Weights of a small image classifier: width 128, soap at rate 0.0025.
Rows from block 3 of a small image classifier, named by matrix and row number. Rows with one number within an expert belong to one neuron, the router's apart. Each number is 500 + 25 x the weight over its row's rms, rounded and kept within 0 to 999. All counts start at 0. Numbers have three digits each.
After each expert's rows are labels from the 100 images, of 14976, where the router gives the expert most weight on average: "strongest on" is what is common among them. Only what is clearly more common there than usual is listed. The data: procedural textures in two colours, tilted and lit.
# router: router (model.blocks.3.mlp.router.weight, 32x128, trained with AdamW), inputs 0-63
# up: expert up (model.blocks.3.mlp.up, 32x64x128), inputs 0-63
# down: expert down (model.blocks.3.mlp.down, 32x128x64, transposed), outputs 0-63

# expert 9
router.9:491491535520449492518517506478504451517463457494480465508530511543529538526524496525504521501521482533486465448463538484510531500464466498458564478509547514550531517514488531512479475520506506
up.0:501517471527463471478490505506498522526497511506498518494500485543511463501523463506476491483482496539458504467489505474540506458506504506503508495509489514543568550538535519516517509508512516
down.0:514504466482478517485489504483515458490507480530488478486485518475513515479482491505579480551493494481487475494476468492546509476518501484493483436506562545511465497457532545508538520489515493
up.1:495495524509515500488532484525479487478513501519527466441503490516552464514507534529527502522489482468493512490475519492481469532511507510485441460471457516508521451491507522494542446515510483
down.1:491529466474557506509502495525490490505520492479534494487469520497530534475520489506496520517516514504483477560503492520497483502576519502522545543495491523484471476497508473496468535525486466
up.2:490549481523520508527510513509485510512457501536461507476478497536500488483505466480462500498508495460504478537479491492497500505471529508444492484510522467509489509504517477524451483530514497
down.2:475479522516508507510525500480483523469527521521483533456417517520515485492526472523512502507492518501491498475535513522479505489494511506550491537449526488504491486488473481512491550548521521
up.3:484493505445516482499509504463477534512480483498484427493486528497469522507478524489503494472514494517559513542476450533512520529497503457510484526503498519481489524530517487462494485495509459
down.3:499480544550484438521505500465469517455489492487507550496508497521453493517537457482497469515530512478534503502501486489497502477493506542490522503465490510545455482474490480468496501509496513
up.4:523513490537551529506489508478507501447532503459499482497511468498475553524511461479501475507456494529526491497461470475519481508512511536567484497482497483547467477505519519520488515486436492
down.4:521519536489495508472481533496480503508470474540520528517474512509511513496506490524547508494519520486440540515462523475507525489479468517489502500518526508469513529514465537494573516486507525
strongest on: white; grey; pattern colour: white; ground colour: white

# expert 12
router.12:516494534491506499493469488496496507515473531521470475498516468499497507479493470497477485453482525531501472525521516532513490495524500491522471481429457466485519501466502434525478482528516474
up.0:542509522559488483522517479496477470492449510498539468513493486527530533508502482521468494474515494538513496549504523488518505502458509494488491469485500465501475498465479528472453563538483524
down.0:507503532497498493527522519483432504542495502489487477483502523506526564472477487531468512522499509497550518450472512491510534541499518500511534472504505506494498537503486521516505433547477482
up.1:479511543475524471518521497473452503487457522499510498504499478505465516457495476511472483499491487483487492515521474461496498547503499495492528510464461531487516514522468480476538521509482460
down.1:533485497531520476528459504518476497481495462530481495453510466496494470489554556480499511515501493509541557483527479525474441477458471523508498454474504472558472543486512503502520502541486510
up.2:501529518493509492505514510541481525482498485512475521537518461475447526483509488504526478482525499511491512531484455507485515538537480503515565538494481518455496511525496501459544489503480504
down.2:540544465509526504495524468522491476487481509534503503496493480487502440457474518454507467520516494507475516516517518502472469512519512477506500515505455476528521532509521484491508489478480520
up.3:493507566458516465501531482535444524488575511479488482539514514470534520488458473492477502479501497472509514486488508482529494522495506455510494469460485503512495498423494525492488489484552532
down.3:486506508462505509487442534496472521514508469487482537487569539491536485506528513484487525533523505486503484486473539439503487491493489514469528546545499486504497477505505505508430484483489528
up.4:464463521504486478512502507477496514495532442506485560467511512486504493445520508498508550514466506496470516501536522493500560468519488549451507520512477506510513505476493529518510481559506483
down.4:521503468496529492480484521513474517457532512487548509469542523490491515515493538510489491511486520451517496495503486500437525504492533564492527532480516504464519511501470490477501436505438506
strongest on: brown; pattern colour: brown; red; orange

# expert 15
router.15:520487457505554472498510523518479457476461488498516489463477496505481460479509453452475451481496471521468480469507517461516475495553526486507503488501532512510489511486503463472543498534465478
up.0:506478487486484521525472492485481508493534450514534484485533531561493515511485539497530503547487496510483491479506523512515482460478466540461529482505512452488501512494453571510505488499520510
down.0:503497511495552492524483519490534488492484540479500513539501504489505505522491499488477524512459465468458465483520556484495508493508477529495494541517438449530521484474535472504484503464521518
up.1:482482496552484504469519493546461521524507481454481473481502544463492510524517506534480474500491463469560503507492514494492513535502488498487449479479503509546529538494551510505507536479495519
down.1:494455521502539471515453499484517469529467506521532505493463497506493504474516453536523490463496456553527494491512466474496543504554490506511503475499491462513535514473499524489492504529508481
up.2:535505523456462457472504551536490512488494462508499511517492503491470516519496529512484505482521504507471466507501501492484518495505510466504514482466473485529454492511528522514509500461492512
down.2:544541552498498504552513490537534520473524498501456513503517560485521530512520539516480450462476465531497545477485529492485499485503490524523459483473495526512566495500491515513535504507523479
up.3:542495515510531503467530524503476522506509521480515525508483527530483497468480505497491517516502493479485488516518547473470556498446499540471496494442534467484480483487484491505502556507570459
down.3:481454538506474491471505502503538521512511500510456533506523529519472485463471533515496513523494521511492478461502502464506520494509525525476430454497505472496530496487483514501531543489536506
up.4:503508536503475508479537507460468485516513501480536519534521515514504542504518535460471507517505492526467496503476434495508516555487488484491497516525490479507480518500527506524504523517502514
down.4:502490501467533475482489518535562475491527517497522509498509535493495458503534505485466494526524524546445510476488527528511489466492502507521478500522473544533493507512506495489542514537504509
strongest on: orange; yellow; red; pattern colour: yellow

# expert 14
router.14:471507536470491485512512528536472485531487451458458468541439468486466531505489538509553524468531530497511460467479502493492499490506504500510486492483497524522524506491507491492512513462544511
up.0:471506511530492518497471523494458469507549507489496467533462458504500525482515495519463508490529544514529534510533485484546459504502509512458481516505510509469511485529506474509482536521552549
down.0:535507475486505499489513503501563477512496445528506537549467463467477504512488519495506496509466484460521492444473491516516492466449538531500482498476480510554539488519497499535516506515482497
up.1:500468453456508495515506493494561494473517499507500519512479521492474499516487520527509506564496486490473475447483439462498491519514472520484498521561484464496467438517479491518507505497499514
down.1:540472431505508520453498487523511491507491497496486502548503496470495490471520504512464492530507465538519535508547523468486494512511489477469475472486443520493535524500466470511507525516502480
up.2:439528481477499509526498503537515510516503517537522484539507520480491516530543561520498481560470512538510491526500476493538488496490437462513470502498504479500500522533529520487515492455482480
down.2:543438530496510484529504495491495518538486477508487491492494511495521501472475487508498511490511478506535501469533523501487469470498502531509526522451477478483519482492516476450502497521470501
up.3:520466523510458509546505521452519521506506485542514496511520468514492501502550464446525482497502463532471497502534492516517508495508494494525482498513489495503462548486502511457520516478483488
down.3:505464471508455501495505488485569531515472478479480467512475465474469460480520528466500482470499515523480523495427516471515479491559524485500507459485518496506546512481488537519501509502543573
up.4:488528497460476517472488569474491557499479452471514485495487484514521510487553536496516487502531516464467485489510508475498512505523500518512491510483501470492509494502511517501490531502500494
down.4:483535516511510535515502491465524527454478564505492495467460531536503521509503487523495464518496455469463509543497468500554539490521523466489538478501515469516477545505521523498517483539512498
strongest on: purple; pattern colour: purple; blue; ground colour: blue

# expert 5
router.5:523498528526487499511545509522485536505488465503509450455480531483468503452542478518488464480506473502512474509482478501556484501500506549489504510498517500455458551465514538526482471496524491
up.0:511500506538496516468518488468466451495565513478468501499510525444485504510457510476483489526520524466469486479529483506494531468510493485480504522503440505512472439487542508466489497499514463
down.0:522442482501516566520484509522486511452492496492469501515516508517473523487510474496517530503474477471487505460532524498451511528480466486491531489506533472480499495535508494514493508529543447
up.1:537499473505523500536482522491489511508494490522515524508501492515485527537540527494503515475509537485482483455475499489524516453470493491515527525508527501462500489498477460517504527479473489
down.1:476494506484496511475480526490454517509474509495533480488460499495494534487517534531517510527472506527476524478505512452481480468492538500532540512493549505511488436542532506479501515501482504
up.2:466500488460534526475505508525478465486502475500509498506510522515487501517480482500489484537483494517476499512501511505517518475492542437535517496500530504470510468483509494511521531492463484
down.2:517510480486490479554487537543493508507528523488494491485464542441484508474474511487489511529479518447492465498524537533496511539496542491448487491445516451522497540497488429499491499485522515
up.3:475498476543471508522508503488532472493520445453537531499499524507502474498484563488549512483542483519500475474509517495517462479509466535477479525473521494479500514506466446530497480458520508
down.3:540485512500501485473508474532472543497521504486464470495525488447476506483509472513518512469506495525538511541543523497480514490518489528494482508524526502509501508495499541421513523503468514
up.4:533529501497465490502530510550484470490522516513484495487442502521477493526471514501466467469466483524477509496504507495482534505516499496543480528494511480553512498509540489472520516512500524
down.4:484496482509506518487530485520502459515494471469463479501500461505515483532478522528460505491512508490545476498498474497581467522511523494495482502497539545528511482462524556536494532479548514
strongest on: black; blue; ground colour: black; grey

# expert 0
router.0:535463542456511493488543515503495489477457522522477493487537506461506490513456516525503509488477485520515539549514493505499529523534476485481503518491457509528488531522529514509493516492537471
up.0:510509531528524507494475491499454481483502499518526488503509497504484503532505499482480493509551500511525534480499506470538483518511485463521475476472465467541522498527491514530494488547506482
down.0:462570523535529539532438478491490515442454508463464544493487517494495508510487421474452497469529493504512457498487535489504489551522469526519507525516481531487539508516521498499495460461500482
up.1:493460515508500504490533519504511494448462468468468469508533452485486483472477500473520509490482455478480489488530479517506509514523506491456515468528518546488486501489448511471456516508541568
down.1:521499509455495477525551429531507511496470493499523487479517451490493507507461507501469479507506486483522499517464497536526516548505511550483473485515523502499535520542490480508489560495503494
up.2:481472538505489474544545460515457524536492509479507436511486527478518446509529492479483531473491540463534511467496491512488498476501532497465484485466494509502486471489496517478522501527502497
down.2:472509525505447504473519460543492520486432488488487520476504475496490510513509484517513477502550520475554501492494506495528486484448465517534543466508517476492507478493567517532515497481473545
up.3:466504459540508503521469496503501497523473497460533487493477503495475506488538526531471444501472517491492480546489490526522524528457478492480488517482497530506497526483505518508515497488487568
down.3:509481496487492460516550520492542506481436476552464487468502525547516567545504548489451505556501523489486522517516497542529485508502512497479504481490498501510497467449504503512523487506522526
up.4:522498530511473479495523487505525511483478520500527482473485521455506516505523515531523471502498513474491484504479504471499506518510492451493557437479517514494481465516529475478508512495526499
down.4:463539491451500496491538516491516516497486518518482467516479522479475494558420495517473517525489503506511464472520504511523496505450505484507524436512509492468480518495552509517512540480508510
strongest on: scaly

# expert 16
router.16:463518447483502481525502469520476485541475489497532536542534451453516506500531512509530494525516517490493480493499514455513456497469486504476495526504482528508465498495497519500494511531520526
up.0:512474475487469489517490527455519506512504508482521518490486483503525505480504512494530515526499472502500488476526502519471543519525465519498546508451506467495513507519555502499548487542515499
down.0:486492497500543495455533475471525531484512523477544496507508456519461528507506519505533512495493511478489517506460495510479528535483501553452526511503505530448472521499506492460504554485512550
up.1:522492443547485457471497526524490508492530531480473493520527492491500488470536515530539510458496527512528538506493473515525446502512478477556519519466512475502524474506485490512516446549522499
down.1:507492504488480506469504479511499445515495523518490487454500472430514559486460481484534494514503466469475512515509504460500452479523476516470503526489505523494485499497472494489535511505474510
up.2:530498531544517536502496506505511502499516516493484493504509515524521478456514530501484482510491440469471475457507508542541455510488500482496534519501513489518508463482440524490490522475508500
down.2:481525487498474511510481485445506507459542524488497474495533487479526487476443510542525461495487511486483509528507488486514464467539494513517484495463516508496503484513500492530451451442482496
up.3:506511480529510518473491484476494498464532524463480487507523510462505535474460553452522484486534507463499528505513499526537485509505477467522508515507503507482465534484483480468500499496474461
down.3:504483457464448521519514497489518505508506483490451501486504489454513508484496516544514454482484478527484475556467492520515512474505466525501503493488494475497509513481424535483505497510495522
up.4:479518510521458463471516498485496519515453522545531539489501553459497488504500518503523477483469512494537513493511444478506495517492493529468487444539484518505509515506511463485476439537469467
down.4:469536471487513522511480500494544492496494494460529536544483521516511470500472472486501526545479474451544493456495543509551497477485525522518541505496477509513497521455454518514540514504510506
strongest on: wood

# expert 26
router.26:483469510516481504543477482495532514489512542522530489457482507507486508510528503496460494552513469493534488530542507517498462515525491503517498517486507522487474499507485527540470510479513481
up.0:513491475481504485512487521482485499482547504483486564534491438498499495449494491501531549514415515522513465499512482534486514507519512497516524504487495479484517468459536509522507497508513495
down.0:491516463481500495495456489521464529518514474487543515478491505515504466512492503498494534494487475457509465468510454529505495458507503526520482472509475525527552469500478516493538508526493516
up.1:501473478580555516498481524488472456493535507492479516502506483514477497471547476491486540475482516482457489517515480473491479527509484456520491523524483511473534516514511485547525456464519535
down.1:554492441492514491477501472486554455462491501461485501487502524501457515527522513500484460484489501481433506514515501458500473520471509509507506506526475483536488507528514529460514500481485501
up.2:489495490491501486462534461503520462477517523529532516501504491538453488496486575461548510508504504502480471516484498471539511550500533537564485525493545488454511517486523511524491485535481531
down.2:473481499500517517436517506456556503510496501517477516491481509512525457523469509483470465520509507557482510510464543457489531478523461477473498557550496539513474526488488481472442471501488494
up.3:510483487495468486487503549551539472457486509504458488507490496496471484502525491525466507478502456518531531489476534469527524473494507474540482473522512507500495516461496439477542558506497507
down.3:478498506552478544505528511539494538502559488491507448478471495520486473493544531526511507533486480505553515482482548493547508466544485490515487473480483538511513527506479510512508517493506515
up.4:580570510513489485447484520499500513539492479474514510505490540503462532539491516460482478475521501527544480475512486498496516518481465486471490533508498484511489466492492482475519512499487505
down.4:498476508481506503505482470516511536520465500498466518517461503470477499452488480494481477522510524562530448513492506515481521518479491544483538483526502540508497529519471455517512466531474535
strongest on: green; teal; pattern colour: teal; pattern colour: green

# expert 1
router.1:518465495475517500473533493542530494473463504541515489514453527494466495525473481449487469518509512521493499518482498481513544469466470469440522520489492512522495491523478488525515540473499476
up.0:459525484480516499503495533490467498505484500486500459529484494486497496525468525535507514533525527548532490495458494491490475490568486516540460447466527505462484526488550480489519466486484505
down.0:482463517488481461493479478516479548520495503468502483520496510517493534517538537490523530461500514496491501495507488450508471474513481509521499485473495453476472543474527477509465507532481516
up.1:486477461508482479523533496520511470504487461553502506484492522474511525473516534500490467509525534513543473533451506529504488484465516526449508528536560509527494509460466473486479538516515512
down.1:472507508514462509540506502452410506479539456500467499490491501524513533477492528498515522526515508478537481537512525516470521507474496527438514505486552531513461548497492516525485490490497491
up.2:501546505517510462470493550490459508538498516491497503498515510509460500500527514487488498531489462475514559514544518413517466524514501475498499454483427521516522522525516513539493466481459523
down.2:529512517492499485470475510539501539536456523505523506458503542522466480483512462543499526509523515544462546485492465498516516515505508481562506478520460476534547511529482463514522511521493479
up.3:520426510505478552448498514481526537541534495570531505504474489497484515489493527482471579522504518501524521492500526509484497474533497474496519524491470547428474484513531487473490530493517503
down.3:481504539502464521464512550485534501484513483500506442481519509498484484511473568462526495486518516509516541519554494479455506502477499465485524531481514532454473486506491486510517478464503495
up.4:531486504514526510515519541500548502472471486497515515500524488476486489478481466489501466438520491502451505470488494481498498492433486486511533508548490490521571502459513468509522484485513469
down.4:553483490531505494507502456536515460448518511505478517495490510524526508500541513508516454495538491501495496497492470457502518491506485478519505455497568531551521500474519434502523495543503482
strongest on: teal; pattern colour: teal; blue; ground colour: blue

# expert 8
router.8:497461468461513537480507524521521481554490501506473461519478473494520482502473452480446494488527487513508481512486533530458496523516493516539457525550483478486475500478466532459488534514467484
up.0:508528469493475526496471507486496500509473529524449525492494508479501521494493513532485488525498507493517512536500518493477474529512542431528507512518479528484524552512488511456482475520442523
down.0:545488505470501536525483505485529549494509530524507500496486506524494482514514514510505549519474494482448497531526464491485509478522520487532496478509507513471518517564476501482525489504499477
up.1:542480518465488495473508501486494487494501473485453491509494515489472507457481509497513518474502498469519478507472490522505513517506517524467506513536518501535505485533518518440442506453506517
down.1:498513529554507517475510489523507480459509532486515521520484445477501484483493517440515474527512483527524511458517424544496503525458464502471519513512451508490476494500497503514517480476473474
up.2:511502505513532534522523505473493457516463504530508515467510544515467534525507526474505485509500452508458490486477460497499506489483495522504518473498500464515492494504525492517489467502510546
down.2:473482491511528502503483521507482585527504533499503495505500483495509540491501534488493544465480517499469474531510496503513484515520513516511474540494529568505506489498498514476516491522523527
up.3:515485538540503470515507477532503477447494496491496516490460500480527473506511512556485461518510487489513480498541465529522516557537535517495519470507510478504504545529525496506532491481475504
down.3:503466506557491438521479455504511475515481502519475517480472493522510523516489492527551483517502490498482541535545491487516473498520534487464471541491479538506520513507471501505510486517488498
up.4:552494486475535513489503521513494477432540497524457449461492483509513501498480438532448515491481496500500497478518508497500481498527504484461512491470511526478534461521504474495517508521475516
down.4:483523471494465502514536501533533542523459483510512515494528493512484503479512497482539469521517545545468485522454490527487529496501488463520531430512477514472470492479498535474474473468531537
strongest on: orange; pattern colour: orange; ground colour: white; pattern colour: red

# expert 21
router.21:515487513450468495543523516502470496528492474523475442474506509501490489476488512542453496473502543470521499469551539503501505534532495540485507477545479533485520487512534503515509491491527518
up.0:517554491502438500500468505534505468486485477431484522466475498500500486508514533500527522507505522505459511489448535504522506500481485510489486492508493491490494507511537504482486504560468499
down.0:525452543517497500524507521489508493464473436496503522536487520455473533505494470524512494492540486519484520520512497503507490503457491527547526494492484562518517466509528543528504550486529505
up.1:535505527535492476492524466512425512555554521512492469503506508524482500470471533479485512450469520490511534504514532493504541460495475536556506468442497509519545485520493494481502533444505509
down.1:488486462510529526477503500466460469512518529460508536528552481476515499487533515529569483488499537499505513496490492516450474500465491512478513507513516499476481508507508480513506508520524459
up.2:517457462530469473508493529518503510473456474475484485502507571507487514449506515541532483523495483522503533505503505500491494492541511485546453471511492487500498537431493480527509518463525524
down.2:507517518531486472529486488547569489492493522493471488515518469495496529506480488514509461503496481517522499491490497523543497494497499450499488499467523527508499506449475516476539464524518538
up.3:507482477515542498492495529517529503487485525469524498485506532514468519483522529466532525474479511492515546466525466479498499487463543479486542527461515485475463487521519504515546509493476465
down.3:548544468518531504508492531537505534457520488495501511500475521491519514487513507527492488505526526513478496522556536524478510441487497483483510496479507433513528494527501488517534516488488481
up.4:475495491466512528494544514472491505461544507517491488509489489487500523487506506509506477481499470456515492497521499522512502510540495498454484516538464487454510533489505509537494475485484481
down.4:536515489489489529437560526480470502470501449489537525509517532471480546520485495455476493537494512496488497495497478474522460498507531460505502504477459473477503487549475491490529499502494484
strongest on: red; orange; pattern colour: red; ground colour: orange

# expert 27
router.27:521540488493513473457524481537535518448505502485496515528517484526460532491496522480532498494537445545507506518469496524535522461499502457523473485449533531513488494510494465523521465479526514
up.0:492488474430505487474494482486506502494500517545539488534484477502498439522454452504494485469519506512494500507478529530472493491545468489505500526549528448502450495422476510504465524521497534
down.0:527504535510474508515480525448502504521520509501458470472489493466505566488490578565487481501464490511490516513467546515511539496500498498503488490440509483501476504528476488514472456470513493
up.1:513494509543553476508516502522473493462494513475548512455441518578461489490485520525468499480481454512498504455521472545503482496482517508509460496493518453520478478482510492484509532522493487
down.1:490500537446506517503489490499543521551497534471511519512530531522475521529528496504532494448478503490527491477470448527492456524544503512462563493455469506453500523518487481491480495521513493
up.2:477539500470502529495535488484520466515485545502505501473516476513460517473500532505522513502517478464492471489483481497506468500553499502498508509461511467449535516525503492480522509520531518
down.2:472493478475469521549444507518524469498454470475521534474520479516525542514513507494535498503463515507462485502470501506488524500521493505483507523510503512506486477537508498481472543525513535
up.3:474510500485490511562488493484503497497502540528538487513534477515470512494538468508477528440537500481538530519535500491502474445499510503488497477497462481488456501491514484508513437517508497
down.3:476483504477492488498534504499479532515483440466473500479541512503519551552485529568481483472523493492503510515474482488505494518483500475482466484491543512486492465512516510493494531485518465
up.4:532507455513492484486489539558535476457487527518515477471542485473514479498501528500493471530552509494493487502476476545469501502514467501484480507455489520504518512509468506489501515526509489
down.4:443469490465502524503441488487499482514487515477453514517439539490494524453539516483488528521500474475489504532486477528469506482510497491479480504511477529484477515507483505500531498504511525
strongest on: black; grey; pattern colour: black; ground colour: black

# expert 25
router.25:477525483534487462524473506472494450481523496498450503486515528531497460526468481548528510491490449502540512500529476494523497532513540511517459535547510520469515557491509517471528481535471508
up.0:472522504536502517506476472534498558536486509497488476494515472460505509476529524531472464450478497481493478501541503441532481512513507509479481491477494477460484492493477492494450508503496494
down.0:496485499503479462509492512471447498491500472517517475529502514500520490531530468522472491457485464468477531482535518482497521487480504531471487502468489489464540469485521499454508504490532471
up.1:472484511505520545463478515499517482493546494486508463450498486494488474517508479483482503544497545526478490519542508485524513530489537534487513500491528502550506506514495495545486544501504505
down.1:491516513536509464535480495488540488514510496463466475498542485483501500500479493520500517490474485560532518503557541487495548458502498477508473511498503531455512530461514463506470492463509477
up.2:482515497486474487517492502540533481479513463495482534504478468521526466499503516523507543526502485457507479485499483507498518475513495552495523504493514484471523493511481461525497532519510486
down.2:520513520481491528444514513489505460445518490473527413503468486517532505449457504493516500482516520488502530507510533503495501486497504505531525517539527489516502441475525530464505489461503529
up.3:503549479560498552468478503514527526495454527479490515496492458511451462525470467523479482538497469497517532535487518487528490520513498519495505489491474475472482472518489478472470495497472486
down.3:455513523546532532486515540511482557474517470474503493505518498501528533505490485458494511479523506501513435505519477524463467493503515515509500475482507430538440479497511486531515498472454501
up.4:487520526502539499499484499451487493532510542559495540500459530474457523511512502484537503474530505504532438486498476498504491554512477499500480507475486476527499518494452506488437519514517490
down.4:500499482467487503497534450491501514521520507508503533464514535511505479496438539496509500524522491490437498530511476483549476489495479511443485511503489499475467505521521496459483477524477501
strongest on: brown; green; pattern colour: green; ground colour: brown

# expert 18
router.18:542533529523482465532452450480484481473470533529503512491514510519523463517506521541504481537460475519492511530520533490500454496471531497463542482510474514483522542494488516471504482487532525
up.0:492494456516500502536503500482541486483509544518547536528481509503522443526468489449481500491528498523543517541515518479551504478501502467526510516476509497498472502487490479462505470478435485
down.0:480514542521502491512498498504468488503502495497473542520496489496535532423531511442487486462512514524474508481506517495474492507476477520468502532474431511466497501500466515518515478467515489
up.1:486499518513523489471513486521492493463500487480475463514534519549517481482501504495504487553523481530502517517574522500501489542483484519513494467511461458508505492496509478502482467519512523
down.1:484479474465525440514525535502455521508493493488538478480488445461480494509476441506502491524524519552561496542485518488478514517490470503524487457498526452508501461532500523541479485461493512
up.2:484493533499463500486517474525504482487465481497491506490551483479471542483494520513544509531487498534502515465536478473504507507475528541552462478476498467471490510508486543490486501522500459
down.2:493534512461521483481553529488481470498525513527534489477488492560528461464513507510509519512464496474510482512497521525487533524511505531491523483498527515559475466479481480522471505482498508
up.3:500484479546492534531463542513478498491502478477468462525508514514516461477510489478479498489522517533562523480446502522476496486493534501488535534488473522537511502478471516505521487455529458
down.3:479486496529462482490529528470482479470524470467453524543517520522520511473454474509480492479488480472516517505529503558515490483457563524475491520463441474469503449505488503482481529528525505
up.4:454476471492538506485513445517495459467513484528518476510527530488529505500513528525511524524480535464529512460524518527471496523544494512528495512514512493490502491432482465534461496477455509
down.4:490507532529491447528514530459503510481527493497552513453489487518502485465512475485539546494463500511468519541508507470484507516523496520516525470544452488491486460535490532492515484491548521
strongest on: yellow; green; ground colour: yellow; pattern colour: green

# expert 31
router.31:516539487492464522539482479484455521495532487471491466475459519519519524486498491530535536526480479534510494551495541509491487518485513451473531464536458471504504492516465543481520535461524456
up.0:485502516509520518456515522457508473493488491497564516492550472518488489518458474498476528500513471488520456489484529505510459524459489564503516509517502504523494510503507535535526486522453476
down.0:558481532549457486490495483517462471511471492506469502491521501521474501511468484502512517508478491486538555482482510523523526478490499543492555506506547534493536479495500434502528539525513475
up.1:458497492493514510457464455495464488515499503526511492501498491516513498502469501503523533481505539437475472510568499475583457527461471535542485478479505478447526535451547476508480523489449514
down.1:444499506512471502499470493501535514478489547499521507491530542480504460449510526505514481546459502502515490494512528519500506483533501498480486486502504518482493449498517466534527471519455455
up.2:539531466536492520490552464486533497486517489482497544505494496505496565485512483490514520487490450502536504558475541483467495482516462508461539493486483484495488498512531509471536514552483518
down.2:532534480480505497532558556526522479497482497451479500505504490518490482481478486487537534518522490525560521487482469514511487536523529517524539485504488537489501497502503507549493488519470512
up.3:482515514506450508491559505489484518546471540533482495529505461490511487499519508491502541478537507523466513508556546485505528518482506497503491501525477465496508491504445502498506483504507482
down.3:477476487511497511485482499524472509499530512529493518465508479526454508540545498485497537513478503497498512503540493480489551527458488485502486518494447485508537545537455555487502518518487464
up.4:512525448494480440469499495501476500480484492473485504474476482518524502545535501489520535512509465496503510503505476502469526489494502518489507533518471488476533478472515469486523509478521488
down.4:482483498465483507534493544502564478503514476476496530529489463468492491526516486469474506480526523516538477558471489544491508486496533480505521548519500480482520495492510471510539499536456498
strongest on: teal; pattern colour: teal